{
  "model": "image captioner",
  "dataset": "made-up ball-and-stick molecule models",
  "image_size": 64,
  "translate": 0.06,
  "vocab_size": 32,
  "encoder_fused_qkv": true,
  "encoder_parallel_block": false,
  "encoder_conv_stem": true,
  "fusion": "cross_attention",
  "decoder_width": 256,
  "decoder_activation": "gelu",
  "decoder_layer_scale_init": 0.1,
  "batch_size": 64
}
Rows from block 7 of the image encoder of a small image captioner, named by matrix and row number. Rows with one number belong to one neuron. Each number is 128 + 32 x the weight over its row's rms, rounded and kept within 0 to 255. All counts start at 0.
After each neuron's rows are labels from the 100 images, of 14976, where the neuron reaches its highest value: "place" is the part of the image that holds the peak. Only what is clearly more common there than usual is listed. The data: made-up ball-and-stick molecule models. In brackets: how many of the 100.
# fc1: MLP up (encoder.blocks.7.mlp.fc1.weight, 384x128), inputs 0-127
# fc2: MLP down (encoder.blocks.7.mlp.fc2.weight, 128x384, transposed), outputs 0-127

fc1.85 [180  71  87  91 158 185 129 151 128 185 120  98 101 199 148  90 129 123 136 114 122 135 133 107 133 119 138 167 124 155  86 177  51  89 159 121 112 116 164 214 145 145 114 157 159 111 123  81 115 126  99 156 150 145 119 106  95 156  93 108 138  96 149  70 140  94  60  99 167 158 142 120 136 117 152 176 144  96 108 174 167 174 167 178 165 149 101 183 134 144 114 188 142  94 152 164 141 155 103 156  98 140  79 148 100 131 153 167 155  93 105 154 113 153  91 138 188  63 110  94 108 111 113 109 135 114 103 103]
fc2.85 [147  95  83  89  93  39 107 159 111 125 152  81  82 115  89 111 179 110 123 156 110 108 101  80 115 146 137 127  74 109 129  81  99 150 153 143 132 167 159 136 127 124 139 130  64  81 140 116 135  96  53 105 173  99 105  81 181 109 125 133  95 112 114  95 153  84  94 123 102 162 101 135  44 134 168 136 140 110  91 177  48 142 107 136 140 125  98 151 121 179  94 150 145  83 154 133  99  89 122 168  89 135 109 149 118 112  97 131 144 119  58 141 144 128 199 102 137 155 159 193  99 128 146 108 113 161 162 114]
place: top right (26)

fc1.5 [122 166 175 109  98 108 117 116 138 171  42 151 137 146 104  93 159  83  71  89 134 128 133 203 102 178 146 130 146 175 143 201 122 233  78 145  93 167 155 133 108 148 137 168 154 115 150 140 138 120 129 126 118  97  83 130  89 209 101 139  78 126 132  97  93  80  96 155 188 116 153  63 118 189 149 104 160 128 190  86 145 106 143 178 112 128 100 109 157 131 119 121 112 131 139 122 113 105 155 102 114 153 152 125 115 131 137 192 128 137 145 115 130  79 133 123 171 124 125 105 133 164 117  91 126 178 129  95]
fc2.5 [140 158 197 137 133 142 159 134  83 113 109 133  97 202 159 123  85 142 145 121 130 111 142 120  92 103 170 121  67 142  68  46 131 198 124 108 157 159 133 209 107 156  99  38 118 114 155 124 133 115  94 106 128 115  87 178  90 115 148  98 113 154 119 121 173 130  96 154 152  85 144 102 146 150  95 170 137 134 119 123 126 118 222 103 110 159 140 150  77 108 117 129 151 162 138 131 109 143 141 169 102 134 126 113 128 142 108 243 121 182 139 121 159 116  91 137 159 146 125 113 160 133 162  94  96 163 128 125]
place: top centre (30)

fc1.166 [175 127 105 177 110 137 157 159  82 158 124 102 114 136 137 183 189  99 139 105 115 122 126 145 107 105  77 139 157 103 169 156  87 160 128 214 120 152  97 141 149 118  94 144 124 150 131  92 165 120 147 108 108 119 134 175  99 136  94  76 103 138  90 116 125 135  97  55 104 161 125 108 129  76 167  80  96  46 160 125 141 156  67  81 134  87  79  81 193 113 107 139  67 116 177  87 160 161  98 124 131  85 149 152  72 183 174 105 108 100 120 123 153 177 109 114 157 108 100 127 126 146 165  82 139 116 134 124]
fc2.166 [191 138  94 162 133 161  75  71 189  83 131 123  83 101 140 140 129  83 109 169 158 170 125  61 166 135 120 143 169 121 163 125 145  87 154 121 133 108  92 140 100 142 192 126 104 129 114 100 133 162 132 186 175 115  87 142 142 104 149 187 132 148 113 132 146 161 133 132 151 138 118 132 124  98  72 153 136 161 107 137 143 123  84 137 141 137 162 150 177 158 105 104 116 120 104 163 131 134 147 124 147 171  83 202  69 125  98 103 136  66 126 137 126 143  44 117 123  74 218 147 105  99 119  85 100 114 204 148]
place: top left (43); top right (41)

fc1.340 [110 118 130 118 144 106 179 166 179 119 176 153 128 128 117 100 115 123  90 115  98 119 172  86 110  82 202 104 193 131  95 122  60 143 132 194 139 179 100 163 144  64  93 128  60 103 135  72 116  83 118 173  99 150  85 178 137 167 116  91 148 183  91 156 116 121  94  99 114 158  62 118 132 147 119 156  89 139 159 124 103  64 186 103 100 143 118 111 124  82  85 130 124  88  81 111 150 132 159 139  77 101  81 135 147 136 150 176 120 131 119 151 161 103 110 142 161 134 120 101 179 125 133 126 131  77 160 158]
fc2.340 [113 161 121 113 125  97 128 188 148 121 132 140 186  66 165 161 112 140 155 116 107 191 123  80 127 117  93  93  79 123 179 116 125 147 191 129 145 102 101 169 191  63  95 107  65 133 141 131 144 133 113 131 122  56 101  80 113 104 112  66 162 107  86 113 124 160 150 126 132 116 109 181 129 121 138 159 147 124  57 184 117  80 142 143  87 157 149 169  72  86 137 119 169 178 139  54 128 138 127 164  92 163 170 105 132 138 132 136 112 136 129 147 161 141  82  97 106 142 103 136 174 138  54 128 156 156 100 109]
place: top centre (30)

fc1.319 [168 174 155 194  99 100 147 111 139 124 118 130  78 150 136 103  94 144  87 110 137 143 114 138 131 156 203 121 134 192 102  77  71 145  94 150  98 177 163 180 132 140 107 114 105 154 140  89 171 126 156 154 150 130 164 107 168 102 149 102 100 151 162  76 145 152 124 120 120 118 162 168 169 141 151 143 180  93 143 157 129 132  99 101 159  80 106  92 119  82 114  72 133  72 133  84  96 144 157 130 144 155 149 115  58 104 115 102 109 169  52 109 106 135  61 120  82 128 117  70  82 165 146 182 165 154 105  96]
fc2.319 [130 118 130 125 122  92 123 177 158  81 137 141 150 116 130  87 128 104  90 167 118  73 107 113 129 144  50 186 116 108 108  64 111  77  69  80 171 102 115 100  82 129 126 102 151  94 132 128 132 144  69 191  99 133 139  85 159 158  75 154 172 131  94 139 152  83 136 171 169 124 141 121  83 124 149 105  90  62 145 141 186 145 165  81 115 135 169 101 135 132 127 119 134 142 115 172  81  95 161 137 109 137 123 192 118 171 149 118 127 136  80  96 170  56 134  87 134 100 185  86 106 138  60 147 138 137 127 143]
place: centre (39)

fc1.119 [161 125 111 150 101 139 140 109  47  95  91 165 124  45 158  82 141 175 122  96  84  79 189 169  95 134  70 143 110  66 177 125  70 140  77 101 137 106 130  86 141 119 123 104 146 116 105 157 177 121 146 130 129 119 144 132 139 103 151 161 168 122 181 151 117 100 135 154 102 145  71 144 133 139 140 103 110 191  94 130 140  59  72 138  65  99 113 149 112  77 122 160 171 143 169 124 151  84 125 139 108 191 121 129 115 162 120 128 124 100 128 162 171 107 162 129 148  53 130  92 150 171 163 114 148  94 115 135]
fc2.119 [115 162 144  64 166  79 121 126 122 169 174 130  74 122 126 191 176  58 123 110 131  74 127 163 146 142 168 147 132  85 169 100 134 157 130  70  66  77 125 145 115 139 146 138 132  83 137 160 147 153 133 131 129 120  44 122  93 133 103 177 113 144 161 114 103 129  99 131 162 145 131 132  94 100  73 120  97 117 133  76  69 128 148  96 147 122 139 171 149 136 136 144  90 176 130 204 187 120  75 126 110 112  97  79 177 179 168 113 103 167 115 168  89 113 140 171  66 131 119  95 135  87 124  95 107 140 107 142]
place: top left (45)

fc1.130 [ 95 115 188 148 160 181 144 139  70 154 138 129  97 154  71 104  94  83 149 174 170 158 116  84  80  99 143 136 132  81  95  80  82 150 120 126 176  85 128 138 103 172 166 157 167 126  81 180 110 147 172  81  99  79 145 105  87 161 116 104 175 146  98 172 143 103 133 123 109  57 142 157  99 172 128  68 154 157 177 177 121 123 129  86 148 165 154 119 157 133 167 169  78 128 165 141 135 101 171 103 137 145 149 140  90 122  85 116  91 173 194 141 134 139 163 140 129 121 160 107 154 127 106  84 134 159  96 137]
fc2.130 [125 169 149  89  98 180 134 100 196 116 121 174 141  81 140 192  77 122  99 105  96 142 127 106 177 200 109 126 126 100 105  96 137 134 135 144  97 137  75 157 136 114 104 110 158  82 170  93 106 136  78 102 153 127 135 121 155 107 162 133 116 150 142 155 175 161 164  90  92 100  95  97  98 211 143 127 172  81 154 144 201 156 110 196 158 154 138 144 124 171  90 126 113 108 193 156 123 106 112 129 162 130 153 130 195 102 129  67 147 117 181 115 167  96  87 139 163 148 127 141  77 147 148 128 133 149 122 180]
place: top centre (32)

fc1.378 [130 164 166  93 121 110 104 172 129 117  76 176  82 133 135 158 184 125 172  69 150 126 103 129 164 126 131 191 119 111 108  94 100 110 101 220 167 113 142 144 188 144 159 151 114 150 105 132 157  77  87 171 123 148  67 148 120 156 109  85 137 106 156 183 117 107  70 103  69  76 132 110 114 120 159 105  79 141 133  93 138 154  98 100 129  77 161  88 100 136 105 121 131 189 142  98 163 170 120 159 104 171 142 128  81 104 123  91  92 108 211  95 105 167 137 155 122 156 111 117 163 164 162 168 121 138 146 127]
fc2.378 [129 143 115 183 110 121 154 118 137 163 106 156 101  98  85 139  80 142 149 139 144  86 142 128  96 114 105 138 120 132 127 100 100  57  97  78 166 111 129 125 112 150 100 119  91  83  93 100 138 162 142 117  77 135 118 148 131 133 194 117 180  93  97 112 134  79 130 157 144 182 120 135 106 171  85 103 135 101  99 126  98 117 194  99 136 138  91 163 174  40 112 139 139 113  83 127  88 119 234 151 157  84 214 157 192 122  91 144 161 112 117 118  96 110  90 131 149 106 100 154 116 129  72 136  68  90 132 117]
place: bottom left (41)

fc1.370 [153 155 165 140 104 172 152 148 113 139  60 103  82  85 189 115 145  97 154 154 132  99 156 149 174 139 124 111  97  86 151 109  78 130 176 169 152 131 147 163 101  93 100 167 107 137 134 134 146 144  94 170 132 122  96 205  94 121  99 122 148 125  72 144  80 144  62 113 108 157 149  96  75  92 177 125  74  63 164 149 140  75 124  93 151 122  85 127 196 157 186 150 156 103 138  88 140 122  96  89 160 119 139 139 107 113 121 124 189  86 177 127 140 136  87  52 137 147 120 173 137 159 138 129  95 112 152 136]
fc2.370 [159 118  89  78 102  99 188 102 204  86 150 118  92 179  91 168 125 127 144 157 100 187  99 151 181 183 110 104 131 181  70  86 169  88  69 147 128 105 122 178 132 161 128  72 112 157 123 110 132 100 104 169 129 162 150  97 107 111  74 132 156 127 131 174 130 113 193 159  92 154 109 121 134 130 133 116 155 161 112 111 168  95 156  67 113  81  98  92 142 104 125  67 133 160 108 168 177 134 179 171 141 137  92 134 145  64 126 105 127 122 115 105 116 145 138 190 118 104 130 126 134 141 181 149 145  88  93 149]
place: top left (26)

fc1.269 [154  61  85 150  48  90 126 166 100 119 163  72 116 143  55 119 126 132 156 165 178 160 183 189 162 112 156 103 100 161  79 107 159 139 162 164 114 114 112 147 137 112  76 128 135  71 148 136 175 187 157 162 173 208  61 137 158 110 134 156 118  86 110 119 177 140 133 126 106 162  94 112 138 129 156 187 116 133 110  97 116 117 125  87 130  67 126 161 122 126 114 123 152  97 161  45 149 107  99 124 173 136 116 122 146 175 124 163 108 139 119 129 166  94 161 126 128 134  90 104  94 141 134 141 111 159 108  89]
fc2.269 [ 89 134 193 141 101 148 146 126 125 131 178 105 129 169 121 124 102  93  82  99 167 180 106 105 169 167 126 128  96  84 103 143 129 100 125 172 141 105 128 154 179 172 130 122 132 171  69 124 176 127 129 112 123 118 137  38 128 124 102 121 139 122  90 165 182 132 183 164 176 186 119 161 107 101 128 158 123  92 107 115 129 149 184 154 130 107 171 118 147 119  98 121 131 167 118 170 190 209 120 111 151 160 126 133 123 182 119 192 145  88 123 154  69 117  88 166 158 121 116 102 161 139 140 158  74 202 161  89]
place: middle right (39)

fc1.188 [110 168 147 128 103 109  77 152 153 137  38 159  62 117 138 181 149 155 155 108 157 137  70 193 134 141 160 152 127  97 155 108 113 120 164 180  90  84 101  79 144 183 159 164  95 169 118 125 169 127  57 135 169 140  82 144 122 150  81 113 110 116  70 136 128 119  90 111  82  84 153 137  81 100 176 136 112 156  91 106 152 142 131 104 147  92 171 117 112 128 143 121 159 146 145  88 176 125  88 139 117 134  79 148 113 126 117 111 121 136 215  80 109 208 103  94 132 104 136 164 163 150 132 160 132 112 109 159]
fc2.188 [152 132 183 144 143 147 149 127 141 105 166 120  91 126 151 164 139 139 121 116 131 139 174 126 153  84  74 121 148 129 112 134 157  54 123 138 115 151 179 104 138 130  94 117 105 139 164  46 167 135  83 135 122  97  58  66 128 165 173 100 125 137 117 111 152  97 123 217 121 146 149 155  87 158 130  61 154 132 197 154  80 101 159  93 139 138 174 149 120  67 124  66  88 162  94 120 145 110 123 146 166 127 150 135 186 137 138  76 146  47  93 135 129 114  94 147 101 108  82 160 116 150  67  87 121 121 145 115]
place: bottom left (27)

fc1.145 [174 137 128 135 156  91  66  90 165 156 181 132 151 134 168 130 136  73 102 112 141 130 117 122  74 155  95  78 159 116 107 168 141 103 135 176 146 146 137 169  93 146 101 126 110  91 160 105 152 122 113  76 151 140 120  81 130 105  98 143 193  81  75 107  76 190 122 179 178 160 172 130  71  82 105 128 105 114 166 177  94 113 100 144 125 119 136 157 133  97  81 107 112  52 124  75  66 155 128 119 126 130 138 153  46 153 146 116  73 109 197  98 131 127  91 134 143  82 128 124 156 144 137 110 127 156  90 126]
fc2.145 [157 117 129 103 145 121  62 154 118 152 117 129 114 137 166 163  99  80 109 131 104  97 128  64 166 126 109 106 103 138 146  89 147 158 157 110 134 121  96 138 157 102 210 147 155 162 127 140  90 166  86 168 112 102 139 133 140 115 125 148 109 149 182  94 116  70 147 167 119 158  99 152  78 106 177 144 132 118 103 160 142  88 110 144 118  88  63 131  80 115 215 154 111 148 109 161 121  95 174 129 160 105 106 133  92  42 136 163 140 118  48  97 119 132  82 142 142  81 142 169 142 158 154 109  39 128 180 159]
place: top right (42)

fc1.143 [147 122 137 151  94 118 172  86 116 112 149 109 142  84 149  85 148 172 120 115 118 119 112 121 156 144 150 112 106 136 191 173  88 153 125 116 168 117  63 173 140 126 186 111 147  92 112 120 140 130 112 184 153 162 130 119 155 123 126 144  68 169 112 132 133 154 157 129  76 104 162 129 159  56 181  65 125 153 136 111 131 113 129 147 167 223 125 144 102 138 123  78 164 134 115 140 142 187 210 132 163 204 124 116 132  93 107 131  65 118 155 120  96 110  92 100 117 133 111 182  93 144 103 143 213  76 122 107]
fc2.143 [147 155 116 127 116  73 124  96 138 155  86 131 151  89  70 126  86  94  87 131 154 140  77 166 175  83 177 102 158 126 125 123 115 157 125 129  89 164 167 149 192 135 120  93 115 165 132 179 126  84 160  87 163 125 148 170 119 113  78 173 151 178 115 167 162 105 101 148  77  60 143 153 130 146  77  97 146 113 165 151 157 156 129 128 207 119 175 115 142 133 125 142 112 141 106 120 123 154 148 113  72  97 160 203 146  76 120 159 125 124 120 170 117  93 192 117 182  75 133 188  96 166 143 117 166 107 128 138]
place: centre (41)

fc1.330 [ 71  93 181 128  89 178 201 104  58 128 184 167 147 139 164 124 139 117 129 170 152  94 183 132 145 129 145 162 164  97 135 171 139 150 110 174  85 154 109  85 181 118  37 108 138 143 103 143 154 127 177 134 102 109  95 153 145 121 144 104 111 128 127 141 135 136 168  97 145  39  72  93 137 136 115 162 113 133 122 128 164 104 143 126 152 178 186  98 112 103 110  59 171 150 189 156 150 120 142 152 121 119 183  92 136 113 138 154 148  47 143  94 116 139 100 133 141  95 147 126 133 140 130 137 153 160 173  92]
fc2.330 [ 88 149 126  78 194 115 149  64 166  64 115 124 121 148 148 120  89 163 119 105 161 126 197  95  97 160 103 144 154 104 179  91 133 144 144 131 189  98  89  70  97  62 111 113 156 194 156  96 147 140 141 124 137 119 139  96 162 113 143  38 133 157 127 122 107 136 114 163 127 100 101 144  64 104  97 106  94 136 144 120 114 188 121 101 157  97 142 121 171 169  98 137 127 116  94 184 136 120 115  98 135 144 176 129 176 130 108 108 146 106 126  93 100 144  96 178 141 176 148 156 103  98 186 132 119  90 176  63]
place: top left (28)

fc1.323 [128 141 144 175  80 128 150 160 149 137 117 105  44  90 175 190 142 108 109 151 113 151 106 150 101 160 152 152  94  76 137 158  99 135 162 160 151 100 152 157 123 132 119 158 108 170 140 129 185  97 122 133 151 127 129 174 139 131  73 110 135  85  95  87  75 127 137 120 114 167 114 134  90 159 129 142 120 143 142 115 175 126  62 146  79 133 136  91 192 187 153 139  80 140 176  52 143 191  92  98 174 105  79 178  56 154 121 153 136  82 109 117 104 167 142  64 102 112 144 107 137 156 146 132 146 105 139  80]
fc2.323 [140 165 131 132 170 122 201 128 207 143 147 123  92 118 142 158 109 154 166  87 131  93 108 112 122 146 111 133 164  81 196 133 162  84 121 123 131 138  85 127  62 118 157 139 148 115 167 149 123 101  58 140 123 107 132  93 147  91 109 150 118 102 200  56 120  92 168 174 180 118  98 177 144 154 117  88 115 183 166 166 130  83 126 130 125 119  70 109 106  84 107 134 101  58 133 169 150  99 154 138  87 145 142 148 114 147 151 142 182 120  87 147 134 116  91 158 151 157 207 164 137  68 123 133 156 143  98 139]
place: top left (59)

fc1.150 [118 110 147 117 144 147 131 145 123 159  48 114 142 123 100 126 158 169 102 163 131 116  90 214 156 132 139 103 106 108 172 145 130  73 120 130 132 150 165 137 141 180  76 144 109  68 172 112 134 180 137 147 131  94 113 148 135 169  70  72 103 177  84 104  86 142 111 140 134 130 155  77 103 161 160  92 134 105 116 110 130 109 169 138 134 130 117  57 174 122 131 108 153  86  75 132  84 172 101  95 121 132 204  72 157 133 165  97 144 121 109 147 166 150 131 108 135  90  32 147 146  96 182 101  95  86 110 135]
fc2.150 [ 62 172 137 142  72 128 125 115 135 131 165  98 101 128 100 166 121 117 134 171 144 143 142 117 172 125  78 143 130 133  67 120 125  81  64  82 180 131 154  93 139 161 133  70 168 148 136 157 143 132  88 118 113 119  33  86 120 131 192 164  92 120 117 162 157 120 182 178 104 104 135 111 133 115 137 139 121 137 111 144 132 140 109 122 119  90  50 162  55 125 109 109 195 112 118 127 131 137 134 168 119 135 182 149 221 141 131  89 109  86 133 123 164 136 175 183  77 122 130 136 178 182 128 148 122 157 133 125]
place: centre (36)

fc1.265 [118 117 136 103 143 137 126 164 129 166 140 138 152 209 106 159 176 146 126 159 115 127 177 121 144 155 121 103  68  97 108 124 118 196 118 149 160 100 150 120 103  59 131 167  90 144 103 114 200 110 200 203 125 135 162 124 165 113 139 178 145 121 116 154 129 116 153  95 120 147 117 147  89 104 159 103 124  78 142 136 144  96 187 110 113  59 120 154 160  94 151 136 126 141 180 165 153 127 116 173  97  47 127 167 119 130 161 216 118 157 113 148 132 109 189 136 156 131 119  72 142 177 180 163 109 154 122 113]
fc2.265 [148 146 136  98  73  98 134 198  97 134 106 174  86 114  85 123 171 129  69  97 186 102 168 120 160 105 137 137  99 165 139 108 196 154 141 108 134 116  89 113 114  69 153 141 168 152 109 123  94 122 145 196 114  95  34 145  99  98 154 135 153 128 145 115 141 160 166 139 190 168 138 123  81  72 103 123 170  66  87 191 158 109 109 126 103 140 135 119 187 176 133 118 106 144 141  96  70 117 160  94 126 143 146  90 139 120 120 136  96 147 111 141 143 116 134 142 145 184 126 134 131 107  75 211 115 144  92 142]
place: top left (25)

fc1.227 [156 166 127  72  78 168 149  79 126 125 115 172 157 129 142 136 176 112 163 173  46 147 118 105  80 137 147 117 116  95 168 143 155  83 136 123 129 158  87 155 119 107 158  63  82 150 164 114 148  83 116 117 116 163 121 130  87 139 152 154 120 141 174 113 147 196 139 130 135  76 100 112 167 138 189 119 114  87 115 128 184 133 134 127 112 125  82 159 149 139 180 112 172  59  79 202 152 166 141  90 125 142 102 162 155 143 148 127 186 126 130 123 193 125 158 157  73  79 155 155 143 127 153 166  90 152  89 140]
fc2.227 [127 133 105 170 189 131 166 136 151 150 107  99 128 136 184  94 169 156 130 129 172 102 163 135 107 145 157 122 142 101 125 123 172 138 114 132  83 124 138 163 119  95 185  92 104 141  82 101 127 131  74 113 175 118 131 104 135 133 172 150  42 144 175 123  88 162 146  91 176 123 111 118  99 135 178 153 163  96 146 119 143 137  86  62 184 116 145  82 120 136 149 148 206  92 111 151 120 138 164 134 130 159 138 211 147 131  56 165 146  88 133  89 126 111  97 182 129 183  84 113 105  98  65  84 139 148 146  86]
place: bottom left (27)

fc1.41 [130 146 136 138 123 153 134 111 157 122  83 193  93 116 136 157 184 184 127 129 115 133 130 150 102 136 194  81 121 134 117 120 120 137  96  80 167 125 133 151 148  76 133 140 162 104 140 128  99 108 140  94 168 133 133 109 138 159 125 171 153 104  87 117 123 151  75  65 121 120 110  92 168  87 108 179 122 169 163 155  65 197 146 113 117 119 148 111  74 144 123 129  90 166 214  90 107 133 119 135 191 147  94  77 185 160 128  29 135 113 104 132 128  87 138 150 114  87 182 100 103 105 149  95 194 147 127  92]
fc2.41 [124 164 154  89 165  65 165 118 123 156 114 114 143 122 114  62  98 184 139 112 166 104  87  85 138 120 120 153 166 161 192  41 150 126 172 147 132 102 117 111 168  66 144 118 154 106 116 138 147 103 127  89 154 121 149 133 127 132 130 200 191 143 112 156 132 108 179 126 114 103 123 141 136 196 101 140  99 135 131  70 112 133 148 111 165 149 130 118 164 189 171  87  99 136 115  87 113 119 155 135 106 158 110 140 107 147  64  97  96 165 133 166 108  65 173 142 105  74  91 124 191 106 122 123 138 110 208  96]
place: top centre (28)

fc1.44 [133 165 133 145 105 178 143  86 160  76 103 121 131 171 154 111  91 114 155 113 169 136  98 159 120 141 168 194 161 155 161 206 166 196  87  67 137 129 121 203 180 157 126 133 106 111 101 107 154 111 151 130  87 136 101 219 121 142 123  77  60 176  84 100  83  96 144 112  62 131 103 124 137 128  76 136 142 134 123 108 137 138 104 131 136 108  70 153 160 139 147  87 149 145 128 155 150 116  55 153 114  99 127 122 155 140  96 117 115 145  97  88 141 108  98 116 132 146 173  59 155 149 126  79 114 101 123 110]
fc2.44 [117  90 164 113  90 139 165  88 127 112 154 158 165  71  97 181  89  83 146 158  88 165 192 111 128 132 132 111 167 102  76  82  95 121 135  75  76  98  90 136 151 175 128 128 101  56 101 137 133 132 168  88 106 101 105 128 124 103 142 140 129 153 138 125 110  66  55 152 131 117  82 129 172 133 120 103 191  96 148 101 104 115 116  97 144  98  69 150  94 175  69  94 162 122  82 108 142 164 143 132 146 102  80 141 128 142  96 123  66 108 160 146 116  88 141 176 158 123 103 180 146 109  48 100 144 137 128 127]
place: middle right (29)

fc1.12 [145  94 110 180 107 100 140  96 189 121  68 107 128 113 145  94 117 168 191  97 105  93  47  75 176 117 133 141 129  96  52 156  94 116 160 104 155 100 146  93 144 127 112 139 141 172  82  95 132  96 127 159 144 142 148 107 133 195 128 144 108  79 141  79 179 189 115 125 165 128 118 141  88 127 142 120 105  96 132 119 159  77 129 129  82 102  79  99 111  99  69 136 134  79 100 139 177 155 120 112 121 127 152 149 146 216 179 153  89 135 117 200 108 153 106 125 118 125  70 108 128 115 141 144 150 178 151 121]
fc2.12 [154 176  95 198 149 109 113  97  64 104 138 120 148 121 106  88 123 139 133 137  91  82 116 169 119 168 130 149 182  88  86 120 149  86 140 139 198 154 139  77 109 104 130  94  83 160 144 146 114 184  57 116 147  74 102 109 122  57 129 112 111 135 106 122 158 152 124 117 135 120  96 138 130 160 135  73 140 119 100 109 182  62 152  53 145  97 157 164 136 176 150 148 143 161 155 181 139  87 136  85 169 129  99 120 166 146  49 140 114 117 157 161 163 146  86 130 152 206 119 149 126 123 135  83 113 116 117 128]
place: top right (26)

fc1.254 [105 155  85 120 123  78 141 151 121 115 141 193 122 108 151 129 147 141 158 110 140 221 177 109 179  97 183 106 152  88 179 156 142 164 140 135 116 168 145 118 159 166  57 150 149  94 155 131 158 120 179  87 145 120 142 107 123 127 141 161 126 114 115 154 178 114  48 155 138 177 195 144  93 100 121 164 171 127 139  95  99  90 124  82 126 114  97 111 101 166  96 104 121 182 166 145 111 160 127 135  90 117  57 166 113 158 151 152 106 200  90 119 128 127 113 129 147 121  81 199 171 156 140 133 151  93 133 163]
fc2.254 [157 143 112 144 207  99  82 157 102 175 206 200 166 116 148 172  93 130 147 158 120 130  93 111 146 176  76 158 147 138  97 156 146 148 151 179 126 144 107 159 172 158  91 193 108 140  88 106 112 157  86 159 172 126 123 118 117 120 108 170 112 158  86 128 108 134 161 168 158 178 129 152 135 140 123 125 129 136 129  63  86 153 168 168 167 118 148  94 129  73  83 161 134 124 134 134 111  94  90  92 181 148 195 152  86 142 125 144 109 166 141 146 179 208 153  92 141 116  91 160 154 138 139 146 116 124 164 158]
place: middle right (28)

fc1.193 [166  68  98 172 112 117  79 132 133 195 133 157 126 138 113 184  92 133 156  75  86 137 177 125 114 107 147  96 175 131 137 129 121 147 200 132 100 143 118 141 133  96  79 176 105 188  74 136 111 108 180 167 169 123 110  95 143 102 143  86 148  89 173 166  98 133  78 141  90 124  80  87 156 133 144 133 180 122 101 148  93  88 136 180 159 167 171 137 142 155 126 110  79  83 183 178 149 129 162  97 104  62 146 138 159 139  98 143 115 108 142 107 131 116 212 129  94 143 119 126 129 151 166 172 119 109 109 173]
fc2.193 [167  92 104 193 118 179  87 153 161 110 138 126 135 112 141 127 112 152  92  73 126  98  77  87 103 164 141 128 153 154 158 164  96 125  84 147 131 174 106 182  72 174 165 157 145 127 107 178 144 117 149 127 134 123 105  93 182  94 120  92 156 137 131  97 171 132  85  72 124 101 137 142 150  81 137 115 188 120 122 134 132 149 149  91 124 173 148  99 153  90 123 117 110 117  74 117 189 132 181 105  83  83 116 162 107  97  72 149 145  81 131 195 180 135 177  92  72 171 170 150 154 178  98 104 131 166 101 125]
place: top right (44)

fc1.157 [112 115 105 103 140 114 139 167 157 119 104 159 150 116 194 133 145 106 164 135 157 157 119 129 151 114 106 114 194 170  98 141 100  96  87 164 140 105 103  95 159 168 113 108  66 177 154 142 143 141 120 159 170 127 124 170 126 141 164 192  95 194 158 103  84 174 128  95 161 102 104 119  79 132 126 140 171  76 136 149 141 176 149 125 156 173  93 126 145 130 123 192 153 126 119 175 118 147  93 156 152  75 131  98  97 101  84 243 111 115 146 122 110 116 161 133 181  98 201 130 117 137 111  97 197 115  90 116]
fc2.157 [116 127 152 136 104 137 118 150 120 127 144  79 143 115 115 152  89 127 135  85 137  69 242 101 113 105 129 170 159 121 147  97 111 206  97 140 121 119 187 148 136 177 127 127 170 229 158 164  84  95 117 126 118  87 184  91 155 120 189 144 163 128 112 104 137 149 143 173 118 122  92  77 148 165 173 145 171 112 132 119 106 142 106  86 156  80 110  94  83 150 131 147 110  81 120 129 123 128 151 101 157 138 123 112 103 136 125 166  86 131 148 107 111 122  83  96 118 193 146 166  44 149 196 144 122 134 130 118]
place: top right (29)

fc1.42 [ 86 153 173 131 151 112  80 109 105 121  78 164 173  92 166 141 205 138  97  73 161  93 160 175 103 134 135 155 122 171 186 143  82 122 141 172  82 122 129 128 176 120 128 127 100 123 121 151 120 122 135 106 124 130 116 158 140 168  77  84 127  78 126 135 121 131  81  95 126  98 163 108  67 205 174  49 137 113 222  92 105  76 152 179 114 149 165  92 135 161 123 134 127  94 108 153  82 142  88 105 151 128 120  82 118 137 123 125 151 150 169 139 134 108 146 121 146 105  84  91 110 179 158 112 156 166 109  89]
fc2.42 [104 135  69 108 141 116 104 187 125 144 200  68 130 149 105 118 148 122 111 120 125 142 117  80 192 159 140 103 138 171 114 128 159 139 119 130 120 140  73 186  50 147 131  84 148 116 119 135 156 161 131 108  65 111 133  86 108  99  71 171 130 160 168 130 162 129 181 186 171 110  92 135 197 114  75 100 126 205 101 165 170 128  63 146 130 107 126 133 127 119 101 120 142 124 168 189 133  74 151 120  85 128 131 136 109 120 128 181 118 176 104 113 185 129 136 166 161 189 113 113  97 144 119  93 151 125 151 115]
place: top centre (56)